From a checkpoint of a small CTC audio transcriber: trained on short made-up English sentences, spoken by a formant synthesiser in many voices, 26041 training examples.
Rows from block 5 of a small CTC audio transcriber, named by matrix and row number. Rows with one number within an expert belong to one neuron, the router's apart. Each number is 500 + 25 x the weight over its row's rms, rounded and kept within 0 to 999. All counts start at 0. Numbers have three digits each.
Before each expert's rows are labels from the 100 clips, of 14976, where the router gives the expert most weight on average: "top examples" is what is common among them. Only what is clearly more common there than usual is listed. The data: short made-up English sentences, spoken by a formant synthesiser in many voices. In brackets: how many of the 100.
# router: router (model.blocks.5.mlp.router.weight, 4x384, trained with AdamW), inputs 128-255
# gate: expert gate (model.blocks.5.mlp.gate, 4x384x384), inputs 128-255
# up: expert up (model.blocks.5.mlp.up, 4x384x384), inputs 128-255
# down: expert down (model.blocks.5.mlp.down, 4x384x384, transposed), outputs 128-255

# expert 3
top examples: sentence kind: statement (100); /æ/ (66); /ʌ/ (55); /dʒ/ (43)
router.3:540483518489480538526436539516485498512440537469515489503515529512524490515514533471513523494506492518489514520531472460498481521486532507495501483479515519543503509464511522516511524522537490528491449473500522523495480505509499494502499487461478530520502490491556469536460513497452444471516512448482506534487497503466518488546503482497505504501498481505490498489535515469489537511488
gate.0:500500500508533510500500492500500491486446547500512508500500517500423475481500472419500500500500478520500500500557500471463520485500500524511500499492500500500500507532506500500500535500500546500500447500500479476500500500501500500557474500541555500500530450500570500500453474500464491524500513546500498489500500581477500500500535506519500537564452473500500487460500506500500480500529
up.0:523500450500500500500463500538500488500537525591485454493500500480537500500490500513479513500463486486500500481500513460513470500427516491500491500500548500551458500500500500556500524539500521499500530500500535500500449500500486500450500444529500497500537500500455573500500500500500500500525553487500500500500558500500528493573500446522500489500500456455500500500500558500500534486467
down.0:500533500475500507460500500500500500500546500537500467474511500500509563500500500500500500488500500526500500500460486453500456492500507549476500500474500500449500500500468475465500500500511542496500500500481572500532467500527444500504500500525500500515500500500500484500500500487548500500500500500399500504500500500535500510520474500559511500522500500500500464448500457500500481503536
gate.1:497500500509488500445438500488501500487454557500500463472500518500500524509533515541461524500448486500540500431500475500515500498500479511466500500500500500500500487500500520500500500500500542470545500500522500498500500504483460500500531500502465486545500500500486427520500528500519500500500500482451500500529470500545534471500500460506500500500536576498500500500500500452500425500455
up.1:516515513500500500448511469500500467530508500510500500500500496500500450500442500508500500500452543500500500505489500500500499500471487440500500526500500500500441500495500500485500484500513500500500488500479510500500500500500521500500500500454435536500500500500538500496479500485526503503493500462465500520500493446528520500500493504500491486520468543500424500454500502478500500532500
down.1:459500470450500500536500518500458500501500500500474500563545455500500500500500500500500522500465500489500500449445500497482469564510492510490500469532462500500500500500509500500522465500500517427500500466500518495504500500500509500467500500500493500517507499499500503536499435500479449460500500500499500500542500500534457534500500510500485487500488500495536517500500475481522500476548
gate.2:500460485496500466500440500511500502511501500489534502497500479500506484524500500564500500485507500458500500500500500500458484562500500500500571541500500469500497500500466500500514500418549460500500500500500536518500500539484425498543475500500494452500505483500500476535500469500481463559500500539500500500494500497514523500494451500500469523453475500532500500500500514500520500500513
up.2:478498451452445500500519494500500500514500476500500452475432500500533439500500513500500500511464454500500470532521500508500472500500442500500500500500500552500500496500471500484505500500473466518500472500500529510500500479511496514490500536500516500500536456500492521500500569500506500500500480528524479469522500532500479480500500500500500500500543500500500500500546467496543500513500
down.2:442475493459457576500478474548500500500500500500500514500530487451518516500456503460448463483486500500474500437500500500492429500580500509500496513513500500519500522500500555500500500500512500517500478555500500507460500500479510505482446500500500500523500473502500500517520472500500504500500454485500474500502500509500455425500509501511500485500500462500478493500500500500500484500490
gate.3:508500504517500486518500500429522500500500500500502500569500500478509500500469473500534496500451491500513500547500500500500548500500500499500500453500500500512500547500500436514481541500500500500500500500500482500500500500500500450500533479543500486518500500583453490500442520427500466439562500500440500500526448495500500500509500500446500502495500501474500500476504500500500500500500
up.3:461500483500471500488500474527499461529500519500472570492477500490515500500457500500447500482500498500503531500473529500500486454450525552504482525500500494500427500500500484500532491500500500558500500500500500499479444443421500500500500500500458489500500500500500500500515504500500500500474500578536500500465500500500460500500500555544500500461500500531500500500487519500500423500500
down.3:500462500539500444467500514500500500500469480518500500500476500500512519513515500500500565513500500500475500500500425500500500488500493544500478459500500500511542500522500500522500500469500499500500500500500500523514500527458539500500500392500464519521500500427500421469481524500498430443511540500500568505500465500500500509500483500465500500552477478480478500520500500500519511481500
gate.4:500488500476500500500536500500500523497500512524559500489484500500513500509500564500500500489497513552498500457447461500500500500500550508470500474521500470500500500500500573500545525562534546555486528500500541500484525491488551500500500447501526442458459460500546514583500500539500473500500520513481500450500500500457500500522512500531477500500500502513500500500500500500511515500500
up.4:500500495500451500484500565500507500548500500537500498500452581500510500500475500500500500500487500442500467498500505464500500500552480500500528458476500500500500500460500500500538543500514500508447465465400544453454475500480490500500561500500500500500500507497500470514500517500479500500513500500495500435500500590504500545500457500457500517500573542442459500500500500536517505550524
down.4:500543520500500500500449500500459500466497500500494540528500500488488555521507500489500476500500500541500463500491500513500500500500500500500466500497567500500500500500576449500487497500496500495500500484474500500482517500500470500500488500458499403442500475500483476462500500526500500471499533485460448453522500500455500463491500553500500558500489521511536500485543543500500525533533
gate.5:521550534500476500524551555507502507491500500492468466500454555509500478500522523527500500536500501500500500500500500500538497534500469500488500463496522499500507500500500500500500500500500500463500500484483500527455510495507500496500482513500500530500500461500510533500596475500520431500500500500500500500506500501462500544484487500542500497512504500509500500500522524500516500500500
up.5:491500500514500500457525500549500524523523516503530513531527521465464500506500517506500500500544500460500486463507559500497500499500537500500500467503525484500500565518475500500501516500477504509450500500472461441520500500500503500500478481459486464482500582500479500468500463494467561500500488500505500511494510500509538500506500500490538500500500500468500500477481510467520500484500
down.5:465490559432500539469509500513500500500500493500500500500500500500479471522500495464481500517500500500517500510519500517481455434558500500500500500500500500500475500558521532500466500500500469568572497521508500446469500500500504500467500500500443549500500502501500500500500500500449528500500500473500500458500562500500500433500479500500500500500565500471537529500510438500500500460500
gate.6:500520500500495442500550500500543562500547500500521502500500500500500500531500500500500411500501473500500471474579565500500518524500506503538500500500524518500500500500465481500500533430481500503511500516456463500500500500500500538500500500500500500500465500500569486526500511538487500500508500536443559500500500499500472519500500532500536486470500434500500500487522500464438536515516
up.6:500500500548527462451500500500500500535472495559500500478500500457545467500500459512527500500469500500624500445540500485444535500500500423500450500513500500513500484500500492500504553458555500500500521500500500474500553500500500500560534500500505571500500500500507451474461500521502483500500500507500500500500500540500500500491500500455500502428533517486458468500500539511500500500500
down.6:500520573500500500537501500515500500500500514500515500445500500531500500595500500500500500500500513542511466469485486523459500500476500500505500500515535500500478500500500500465500480500500500500500542500500526483500500496576452500500506500566553505500461500500500458505500486500486508500540454500486470500492500500511480500500500500489429500545492458500469517500500540500500465500522
gate.7:500570500479528500500500500531506500500500478489422500500500424500500474542500558500500500506500446420463481500500500500500500485500500531472449488504500449497555500493500500500526502549500500500532500508500533470553500475500500470500491500500485499481500500500500500500500457500531500500500451495500500533500500500433474487527483500464467449500519542500500500482474525520457549500500
up.7:543500460448500504469440500528468500524500500501476514510460500500500474500475521508504508491442500510500500500436454457474500500500500494500429500468500469511500519500500504500500500518478549494500500500469514500496532459475500464551500500500514500490522500552535500433500500495493528496500546507454500500515505500500500513500500500500500483464500494500500454521500500500500500449484
down.7:550500500428500468536500500490444468458500500500500502494524549500500500500500514466500500500478543480443439500489508500500514500500524500500500500515500500500480500500474500500500538500448498500500500500530474500487500500500566500489499500459509508550500500487495493500517489500492500500500500515545470506485500496500526500466494500500485500500500500500500500500500500512500551500500

# expert 2
top examples: /z/ (100); sentence kind: statement (100); "was" (56); "is" (44)
router.2:509509495508497484450511498494528490490518483478473512470509437534496538530490480487508511506507475526514538473461534459541521511520537532529503504495481466497504499536541458486499506491496474470491478543504513488512494571516518499553488532453532504469512514530457530541524523500506490477459478490515459504449534512486477537483521521469469483489509494521543524503494546437457497492514
gate.0:528515500455453500535561541500500443537500500500514500509529544500500455500562500500477479437500466498500500489500500498500500537440529500500500560500500500500561500501469514543500463500543440480513523500506500500500530533514500472500500500528500473500530521500500475518500500552502534445476500490500500486453500506486552466500451500500463455460500500481500500472505500533500500500487
up.0:456500501500496500485500500565517500500500500514500427500500500495465494455500500500488505512500446500500490504511500500483500500498536500526500544500505500500500567539500500500470517471550500500500500556500500467500500500500500500473480500535525500489530464491500510500500500567500500497490492469526500500448529472561500442500489530500440472531500500500516500498500500501500473470500
down.0:500500564467500505500470508500511421477532500500457525500500500485561500500465500542500511500546500500500492500487454500500489466500500500502500500543548500432402500500500480481500500500500491500500436547557500552494488531434500500508500531505502516500500500490494500541492464500500500486500474500446466480502500500500488467500500500522474500500500500500510500466500500500560496459484
gate.1:488547500500500486458461500500487485500500500500500500500500500478500500476488441478500500500500559500523458500500500557500500500500474500493509500488475494500500500500500529500500459454500500551500468552500455514500500499500499535500475518500500500500446500485501472500404459500500500500549530500500500500517459468510534500474500452465500486502500500436477500500545552500500480500500
up.1:500500500476486500472500470520500513500471500500528500471525500518449500500499469596471511500440458462500500539500425500500500539530500500500438500487500557570500500473500500500461457500500500478500466465541500519500500500500500489500500500500500514484500541500526500500523500500480571500521452500505500500500482496423507500500486471500500500544516481545500519500500500500500500500500
down.1:500548484453470500500481500500500500500523515507511495500472443550522500528480500500490500549544500500500442500599500500486443500500507458490473547526548462571458480556516500485487500500500456500500500458476467483491458489500500500500500500500548524500433500492530500500500497500500500453500500500500500494500500529499435517466489500510500454500542491500500458520500542500485466500500
gate.2:500500503500500500500532500500500450486500523500429500500507500500500500500500500512500500448452555528539500500498472492529487497527500500500530500496500500500500539441500500500517500500500500468500500500493500528453457498500500500434472500548506476571500500545516518500509523500514500468460500544500488499500478500500500500539561465500475500500464470526531553500500469500500520483469
up.2:500550500500500500492510500454500500523500551477475500500500500549488457532511470500514500472500500500500492500500467500500448458516509500500500488492517528500500500500450500475577546500500500500466444500552500483500533498510500500513550529541500484490552537522500500531464500544500500500500532500489500500503500500468500500500500506528500495500500500500522500509500486504522500500500
down.2:447500500500540467500482524500500500448474500540460472500537500500493500493500522510478500500436510500500506500500474549486471471488512509475561500500500498500500425490462500552487466500500500527434453525500500462500430533500561500500468455500490523456472500537500540526500496466492558519558516500530429500500449445518500531500500465494460522500500521500536500586500536500500507472503
gate.3:500514500538500500500500500483483503534500445555527500500500500500500491493500500453547500471456465500500500500519492500500478500500500491548500463498500500462466571500510500465500488479478500492446500442466541534500493512500445500524500480478528490500500555504500500500469500494500500500500500500497500465500474500463500500445502500500472496500516500454500553477520500512500529513603
up.3:500534504500450486511465566522446500532463500532511489529500493500512451545500551500500520453500496500500500500500507453505500455502497500500500500456397480500500465505500500500500517428466523500443469481500500559510500494500500500500476458515500462500543492502447484500500500453506538500537495500500500580503500500434500503449500500526475457476500468442498500500500500500500500500500
down.3:477500500500517500512500473500481500531496500538483507500544500477503518500515529492500485477521481500530500457500500500500500502482500500492447529500500531500500473464500480531500500536539500488533557500500521472500500500476446504487500501500500500500544496473500586500500567500412557458452500500500500500440500473500500496500500500553480500500506459500519483500500500500500500467490
gate.4:552556472500583500568459507497502533500500526519570500500500500500500478500500500500500500494500516500463575485500500500500467452549500500500531508475500500477459548527500500500503491457470544539474524488546500500481500556500500554500500603463527494544548499464500500500500500516500535548527482500500500519500533500500558493517530500489500500519470500500520500582500513500500491482500
up.4:500500485491530460456549509500500502500500488500500500500485500500500500528560482545500500587500507432500530500500514500500530544500455500500524459500500460500555484517500488500500500568522461500500600453500500536500500500500500517500500500494500466503448519513500500470500500538500500496457500515510527504519500515462547462392500500500496500500500500500493500510500510536500501500472
down.4:530530500500579498479500519515431544500500515500523500448463500500454599434500500500553500537500524500500495517500500536500445500497508490490406474543498469507477456500491437456467553498500518519539500471500496522540500545500498500466500461500500500463500500539500500500500469472478567500503471549500500500470500500500500500500500500532500500513500506500500500453500500500530413499500
gate.5:517559508500500500500501453456490500500503597408500476501500500500500534476500500500500518500500500480515511506500500523493500500498500543500456500500500500500539483500554496500500509500518500495452447519507500500500500500500480548500500500500500500499447535544500500500487484454500500500496498492502458500500500500500447530564582470500471500500500531548500524500531500439500500529506
up.5:500500500544529538491540519478526500500500515488500500445558455470497500536584484500500500500568495457442442430448500509500500479476500530502500496500540500500500507500500482521528500500537479494500449523500446500473491500487528469500500454570500500568500500472500450490500504500505500523566454516474500425488446500500514500498500501544464511494500500488442500500500500500500536500495
down.5:500502500565500500546500500464500500500500500500505488500500500461500487503500500473500500500500488463500500440562489520500459500500500544538500491499500471500518518562500500500476500500564500500451562500494543500468469500500463513500444458500505500500500476471465461457500456500524493530479500477498500456500500500500487500550500536500500549500564538500500464535448476500500515514500
gate.6:500532500500454504500500545500500500500500508477397537500500508453500465438500500512517500569500492500500500458493500482476500511500500500500500526500500500453512443549519464444500547491478500505483471500522448500500500500500500469500500500500500500500500500500450496500500500500489500520500500555500500500481515500500467500495424500591450500565526515500467500500500513500531537500499
up.6:500500500437448500551511500500500500480500500500415495500531500479469500490537500500496467500528487523506500444500500500504481493429500500500528530498500500447500500539500500452517500500500500538500477487500500532500500500500500500496518544500500500500542478500375535509485469433476528471500500520500500549500534500500500522500500500480500454500500515500470432500500488500500500500500
down.6:478535461500465485479500472500473500500500481478500500477563500500500500531500500485524568526515500500539453550500500494500500500500500520536504500540500531500500500500500500552500485500532474500500500472489471512495490500458500578500500500499500500500456500500533583500500500487500500511459539491500500500483518500577500500513471497488519545531470500499491500500486507464500500515500
gate.7:539475482500500545500501500511482497500543500500559500474500500528508500587470500536490500518571500451500554500500495486500534500500460493500500500500445501498500500530500464500487552500473508462500500507564500456557494515500517500513500453500463500521500500500542459413517500571500500477550543500432500500500500500500500542500500506449503500500573500498591500500500500500500500500515
up.7:520490500482500470500500500500481500543483500500500542500500500460500500500500500500500500500470524500500500471500500522500500500500500500399500500500444539500458556521555494500550442500540500500500514454466500500500500500500500554500500500500502500491495479547500512528500493500500500500504500483500500500468490500500500466506500563533503484560472500500500500500533500548500500500500
down.7:500500500500500500500500500500500516500496500500500461500500500434484500502500527500500500526444500500495500500500500500500500500489426471500500473458500500500500500500525512500500500500500500500500500500500500484500500500500500500500500500500391526500500468500554500538448500425500500526500500510500500500487500470578470538500500500500500500478500500458500500524500488476500504539534

# expert 1
top examples: /ɔ/ (60); /dʒ/ (50); sentence kind: request (47); "orange" (41)
router.1:495518473465484505476539460474490517521527478488483519516495551518524487537516540506508462514514509453492499504543484503516475456499493486451529518517486506493507543528524544504511511526515519500549498525493564503491500461485476478461477481457478479504499489477498529501468530465518541503527511535478491460513499512504488504462496464521553517531472540506510492527505539547456470483533
gate.0:500510481500500500532500500500500493465500453489500500500500488500500506500475500550500500500464484500500542446526451500500429534458534500500500434521500500486481500502500487500500496500500500500500500564500534461500483500491500500500500536490425500500500614503501462481502500517500500461508510525437460465500500500466500571499500511532561467500500511500487500494500500488465521556500
up.0:501500500521500488500500470500495458500471500453500507550484500520551468477500479500538500450575500500504500483481500500494478500456526504500500500500522500500500500486500549500485500527500448508500516528500500500500542500493451499522500500483500452500571445438500458500515497543500500500514500500500468500461447481500545500500500500500500558520500500545497500510500495495455545500541
down.0:476500500500500500476420500500543466500472500501500500500437467532500482500490458500483500500500474520500500590500500500480456525500468446500420500500500468427500500500500500500500500493502514500506538500452500474479451500488500474500500513512448500500515500500500500500500481516484463500500500513501453500522481448521470516500500500527483500519516469527554511544482493500492538559500
gate.1:500464491493526459474459500500498456500500426465455559504500481476500500527500513510500500482500440520537463500525500500500534453500500500475462500535533500521500500500452523545457500519500506500500500509588554500494432500500460506500465500484500480484500500500481503500474474500516500532503500528500500431457465487500500517500500505493425500472500500500532547500500490500500500500498
up.1:500467530500500500547509501500500500520508500500487529490408500522530500500500500501550478574508460500492485500527500500500500464433472500529500462542500500500500487528500500500503546485500500522519465500500510515500500500500500500480471500500500473500500500471500483460439536500500511500464463500492500500500455481500498476470541505491534500468525500546500564500500523475500463470500
down.1:500525500525504500506497452500500476456500500500480467500500500500501500500439500500477504500486517500500500502536500448500500445535503500523500500496500500500507507465500500555510500500500500500520509601495478500471500471500506519500500500506500491500539500503500500500500500500500500524501500437548519481500538517523560530494500469500490483500454543500500511477476498500524500515499
gate.2:500500570500505500533505466500500500478464500500500533538500500493500484529461500458500500518493500500534492434503500499500500500500500500500522541439499500500554493580510494500500500500505439500500500434510500519552500452497510500500474542500500531500500456456500500500500500482480500500500462500500470530500500500478500500552535500500498500500498500499500500539500478500500500493500
up.2:500500526500471543500500425500500500500445500500522500500490500433564457500522500463462500527443497500500405500500487478500500470500537563554478500500500479500520500500550500500500500480527500502500500500500500494518581467500500447459500491500465414500512500500585500500540500500472551575500500525500500500500500473500511500500536500471500500477508564500500500506500500521466446528500
down.2:500500501583500500465500500559500500500500549500521573471566487500500481449469478463500482492527500500500500513500500500500500498503456500500500500500508524500500500500469493500500499530518549500460514491560500532494449481504500500500544481505535532479500531495500500500518450494494523467451523518500525402467500550440469503500539500500486517534447500500575531500521476500519483500550
gate.3:530500500500502500494500500456433475500473500500516500500500458500500500500500500500416500525466420538460528500410456500485500500501500500520522500500525491500472554548500500553500500510492500500446500487500500500500505500500558543526500492500503500500500500500467484500500500510500500500500500474500489470500500500460489503497500526500500508574545509524500525473531481500500500489516
up.3:500500500536500500500505500500555459551514501490505548500508526474506421511506513500531456509563497464500500500481516568556500500529519531500462500500483551520544500516435519434500500523500500500535500493522500500500492500523508500500474533466500500474500531491556500500500465475500500457500480500513500522442500500534500500500536506418500500512439500495500470500500500500500542500500
down.3:500500541500500500477492500539500500500486500447500500534500500490500469500500500500554500500465500478468528500500513500500494500515500569551500500522500500519500540522493566535500464500518504542539501500483500501500500500540541500491500484500500438460453485511500534500504500500500500500446517521518500500491500500448519500500525500473491462514500487494500500506500500450500500516500
gate.4:504555533475505500514500522500500528535481468500500500500485521541495500455478500515473500522543500500500500475484476500467500499555500515469500513521500500500505500500461500471466500500500559487464492510458520500472500500524500539500415541553500500500518500500500448500500500500526500500460540500585508529500500500500539500500500477500500472500548500500500500464493440500552507500500
up.4:512500500537500529526500500500520500500533500500571513500500517549438500500500489500500550500523495500495500500500505559500500433497500483500500500500505538464500500500457500500491568475475500500469500479519531500500513515500544500538466500500545515508578517500500500500464496535529500500500500500548514500554500459477500436450500550446500468500500478442534569500474500503474500508500
down.4:491422515500500435493500510500519500500483552500445470502469500525445500500500500542543500511534500484460500500500500500506500500543500500500514524500486500500500500500471500500482505500505500500486547500500553500500536500500500500534470500529500500500551500500482519514500481459445500523500500489500500539454500487483500474500500434500466500537508475450536558516433501500500500519500
gate.5:507500482470500522537469527495500500500454500500500500528500477500484500500492533500500538500486509500542500469542438500512486500507522500500500489500500459480500500483500500500523502483500467500548500500559454500507532500500500529557500500500500494549500523526500537500500437500500479492515523500500489505432500520500491525461501500483541500500611500530487500457500538500500468500461
up.5:500463529488500500500500500500500500500500503432500477478500500463500490498515500438405475500502500532458496500521532500500500500500546500508493521500500500500481500500500500500508551500500500500500500500500478538528468500453500500508500500500557458509500493500500522498500525500500503500537536500474497449500556449500500500500500500500500471500530398500500534500500500500500500500500
down.5:500500500500468500447500500500500500500500500471538427500493544500500442448500484500479458500519500509500500529500497500500500519500500486539500479500492517500500506500502500495551500515503519471500500525475500518500458480485500531500537564500500476500500500541500433544500511500500460436448500522457441476483450561500500500500514500452564474586487466500500500495459500534500500549453
gate.6:461500500500484452500511426546548500500500500500534500500476539500531500500500525464500500551514500494476518500500457538500500500500500500500478500510500500500508544500480517428472500500530565520500500500473500500472500468554500518500495500500500506500500500483500500472409454500500526546464420500500500500583500500468500500495570500505461502573500474494500492485546439501499494460499
up.6:499531500500491534500500456500495442532461534508528482500500499500487524500482519500500477565537481500500530436500500500531502564462500500545500599541500451500476532580500500450520500514561495500500500415517496500500410500500500500500500500500509513556587500437433482475500500501513500536500452477495500500500500500500500500500582478516501531500512500490558486529500502500500500518441
down.6:500500500535500484500473487500548500479445487470500500460456552498489511510527500466500493500486480484468500570556467500556455486485500500500502460524515500536500516473500506500500460500500557510498462500500500470496461500500560555500521500487500462500479548547500514500500518500500498502500474455500488454555483500500509498500493470478500500500495500500500457539500500489500500468500
gate.7:444462500533486500500500500536487542536500539500500500500500500500500520540500500500500500500536500483517500500468504500486464500500500500500489527521500447500500469492500490528500468500500500500500451449500494500542500500500500539548534500522545500490506500553517500505500596472530500463517470439485500500500500500518553500513500456500444500497456500543500500442500500569424500508540
up.7:580500496500500500500482500500529431501487489500500500517500500500500500492500511500514500538500500514455500500500517500493500500500468500481465513500500500428500500500500545500500529500477500500500486486500511518500487500500502500500452492500500508500500500500500500437476500500500497500500500508500514500555500484495449560442500500500500442500516519500463500500500547500576500500536
down.7:500501440500500500500487488496500500481467500500508500412456512500500500500500500549500500461500500523500500484500428500500512500514500558500500490500500513513500454461500500500486500515504520499464500519500476500500500500490500514513524500500519500495500500489500500487500523486431590500447484491466500500569558487500500486500500463500500500500500500500495500463544500526500500500500

# expert 0
top examples: number of words: 4 (94); sentence kind: question (91); /w/ (66); "where" (58)
router.0:480519545512508512485496472518495501493526508547503493506492481490510559485490459513491501493512517485478496516493491484524515497511501506556473520570487462475514460508506527475485483499501507457478490518465457506483494488479495468519555482550493479482479552500488494450535502510538496557487483553493517538538511516529541533451503488481488476456484455491496475509479477531511491524461
gate.0:458500497500500500527500500477500547505517547500500500463456500500500471500504500500480429491500554505525500528563512477500500500468505500503500604514500540500526506500567500460504538500477451500500500500500500452500515500528494500491500500524500499500532492518579500481505500558497484500500438500514580500493500500500535527500500588500500462500491500500500500500500489509491545491450
up.0:506500500500466500500500522500548510523500500558478500487500507500500500505500500500518533469500500437500500500500529500500456500500470500500467510517500500461500500500526500500488500478453514500500519468494500479500500484500511500494435500500500495569487500545500500500500500500466478500416500500500500500458500500507500463500548500533433500506495500442497500443502500500500500500489
down.0:477515500427535500493500500482500545500599500501500436445500500514472500490516511500500500545500500500515510489567520500466500515500500500438500497491437500538500481500489512537506469501533472500500500467537500489482500511500436500500500509500500500456473500489500500456496500484438510564573554458525500500506463500500500456500500451489500542485534505500486517500500500580445500451507
gate.1:475500500500500500500500500531500500530500493479500528500472500556500526517500500592498500500561456500500500500500500541513500500500500489500500500500498500484500500447500500500500500500511500475456524476500500508500500572461470500545550489500500474510500500500500541490474469500500471498538500500413500500558500500528505503500459500463500504545582500592500556500491492514500530500500
up.1:537478500500500500510502510503453500461473500496448515470500561500500500500500500472551500500500500555542512512530500500500500500492497500521500500492500500500500500500500500533492500488503500480500500500565500554458500431489500486453524560500500500515500500491500414518500542570500500484508447500500507500513580559500524500469536500500500499501500516491500500500458531551515456553429
down.1:525500465481500494457548500525509500510500500500431534530519457484488500537468474500500436500500514454500500500500500500500500473452500557452500545500500500500517519500500501478474500574477500494500470500467500463500500489500505500500500533490500462516467498498505500507526500491500465500500521510500436500500500459500500500486466500500502500492494516512465465500466506500473515481500
gate.2:500500500500500532533532500500500490460522537500500500504462509519500500500500522500500500486500500500538557500500500500500500473502500500519493500464504500511538494500450500512500500500500495500500500544467511505500523466476445500500528549493500500500500499535528437500526535500467500549461500489514500477500500500509500500477500490500500545569500500500477510500500459487500500446484
up.2:500500500500534500500500500547500500500547500500473500500500491575500435501500500472494499446470500447500500526500500500500498500500500500413500496500501536488523500482527552500500500500428472500505500500446500500494500502500500480496500500500462499506500500500500500500500525500485461500500506458521473555458500472434500481469560500500519500500500500500525513500500488561500500486500
down.2:500509500500500436498500500500442527477457500464500529507500587459513500500601500500484511530500545500489466500500472459502500500512438506462500500441500525500500500483494500476597564500500500478480582500522451481493500500500481500500468500500562500482549581500500500500500500500500466544500500500474516536500500500500447514529500500475500500511500509475525500500491500493524500473500
gate.3:494500500510500500500482500500490502448486500529500500500500526500508500458500500500483500461535523500456554500500500495500500500500497500453500440500500500500500500459491500500474500500468500534526500477500500564508500475500489500500466500533500490532535500476455500543536500387510514451500461500500570500486532538500500500551500526500542512500480454457519500459506500552500500500500
up.3:500558500500500456495501550497494502474500523511500477543500528500552500500493510500465506443500500524500500549500500471500486474500491524485500500505429500500481462484500500500547531500500445500500500500500493570500500482500500543475500500587539500517500456500500500516500477430472500500500500500486500500500500516495522496500529510524539500500500500483500470500517500531500464500531
down.3:500500531579475487500500523488500500472517501583447441500500500476628571500508471500515527477526500551500501500500500500546473509544522500546507500500442500524500481500500500521555500500479528500504500500525482500457494484553464503446500500500489493491508533500453464516500500500484511520500500500500506500500500500500500448500461463500468500527469500500500524500500498568500478500520
gate.4:500424500552490500534500500500508500524533495500476450505500493477451528472500500505520471500591545500445500488500500468464500500521441459500513500469499500500500500500526485500500500500500500500545500500531425522505507500500497496500543440500500500440500500500462443500473483509492500457488491500478500500523563448442500500520492522469500500500491540529500500500459505500506507500500
up.4:500467500544500474500558504500500500541500500500453500500500500500471487500457500500500500500585495424500500474500501430514535519480500500522500487477481508500453500493500514467500500500500500500500519500485500546436534500492500500547500495482500500458500500500496500480495500500500500474500479500526525526496491504500500500515539500500556520500514500500517500500500500490494500500476
down.4:500500545500500500523500475541500466500500500492500500500500500533484500472543513515534500500552500481484488500511533531500490524481472505500455500446475525458500508500491484500500500500500500500485517500490518500500534534507437500500500500525469524500500580500500496469500500498471470533500564456518500500500500535510500500500500500500500439500457500500430500500424500501493500489500
gate.5:465500500496500529500500500500466494500500500500500500547500500500500500500500500500500500500500462519500474455443500523500523500500500455500477504500500500500500500500471500528500500500536499500500500500465500500494456500504500572500509500468469566501477500477488513516519446456466500475500500494526504500500500523546485544541585500500500500500500500500504500489500500500500500500478
up.5:501500500500500518491517474500500519531500500500484500528500500500464500500500557500500464500556480504500469500517500500525502500533500541500500500430538500536497425500500441500500495508524500500500500500500442454500500474500562500495549542525469603520500561466500500500513500528500516500500558500500550462512500513500500500537553500506500500500562500466500468457500500500500475500487
down.5:458500500561500500500493469500496500490500557500500488500466581500500560500504500500524500500510500464500500500464447483500500500500443500494516515466456500500500500489500456500500480500453500500500522500500437500500461500501519499500500500547500500500505500530500477532500534571500447509496505510500502532500500538501506496526500500500475481544500500500500487500500470500519530540500
gate.6:500535500500500473508500500538513500547500424509500500529500500500499500499555479441575500500543500500485500493500500500500500500500449500587505478500500497500528500538500500539500554500500539464500527500500500500475522524500500500496508500500510500500500500500447465500495500500500558440500540436470500512500500500538500500500531508500500460513500500500532500519500500503507500453500
up.6:487500500500500465520500510500500502531478489500492496500486500527486500514476477465534500495493525578547500500500428500500500501454500516514564521500509479426500500500489500500500565494552489500500512540564500500420500500500540500480500500500501458520500484507455500500534555529538514500497527500500500498463500493577543527502500464539500500500500501500500522500500500500514500503500
down.6:487550462460500500423547500500490500500487500478500500481529500500525500500506502500500500500500586500500565459500533500488500500500515500467478500474532474500480500488489500558514500553500494500505506500500566500500500497500475500561500515500500500500500500440500496442537531500500524500500500546500492500482459500468500478500460500500475502533528500440500500500509500539500480458500
gate.7:500541500492438500500543500500548464500500526500587431522500500500500521500523500500601500475534498538500500493516459500422527500500485500500500500535500472500500499500394451517482500456500460500484500500483517461500524504500500500496500539505500532500500500496500500552565500500500500493500500532488500500500538500553483477500500500474470500500482500500500515500500488532488500517526
up.7:500507532500500487500449500522465500500485500557500509515500528462500512500500500500449491500423516501473500493573537511496500464500500500500520534498500513500500503527566500500559500500493569511552500545479431500537500500469500480465525500480500500539500500500500541544500500500508500500522523500532535524500500503468500500500497500543469500500457505503499500500500500500488500536500
down.7:500500500570500500500502525500500500500500500475550500500496500448542500500500500500460523500500500488500500468500490468500491515500512500484500583484500500470462500500500500500509455500500500495502504500555540490500566500485517478500500500500519500500500466467570492530447547500416459493525485500460500500500500500513485500534451488500500500500537559439500543500477574500500509511500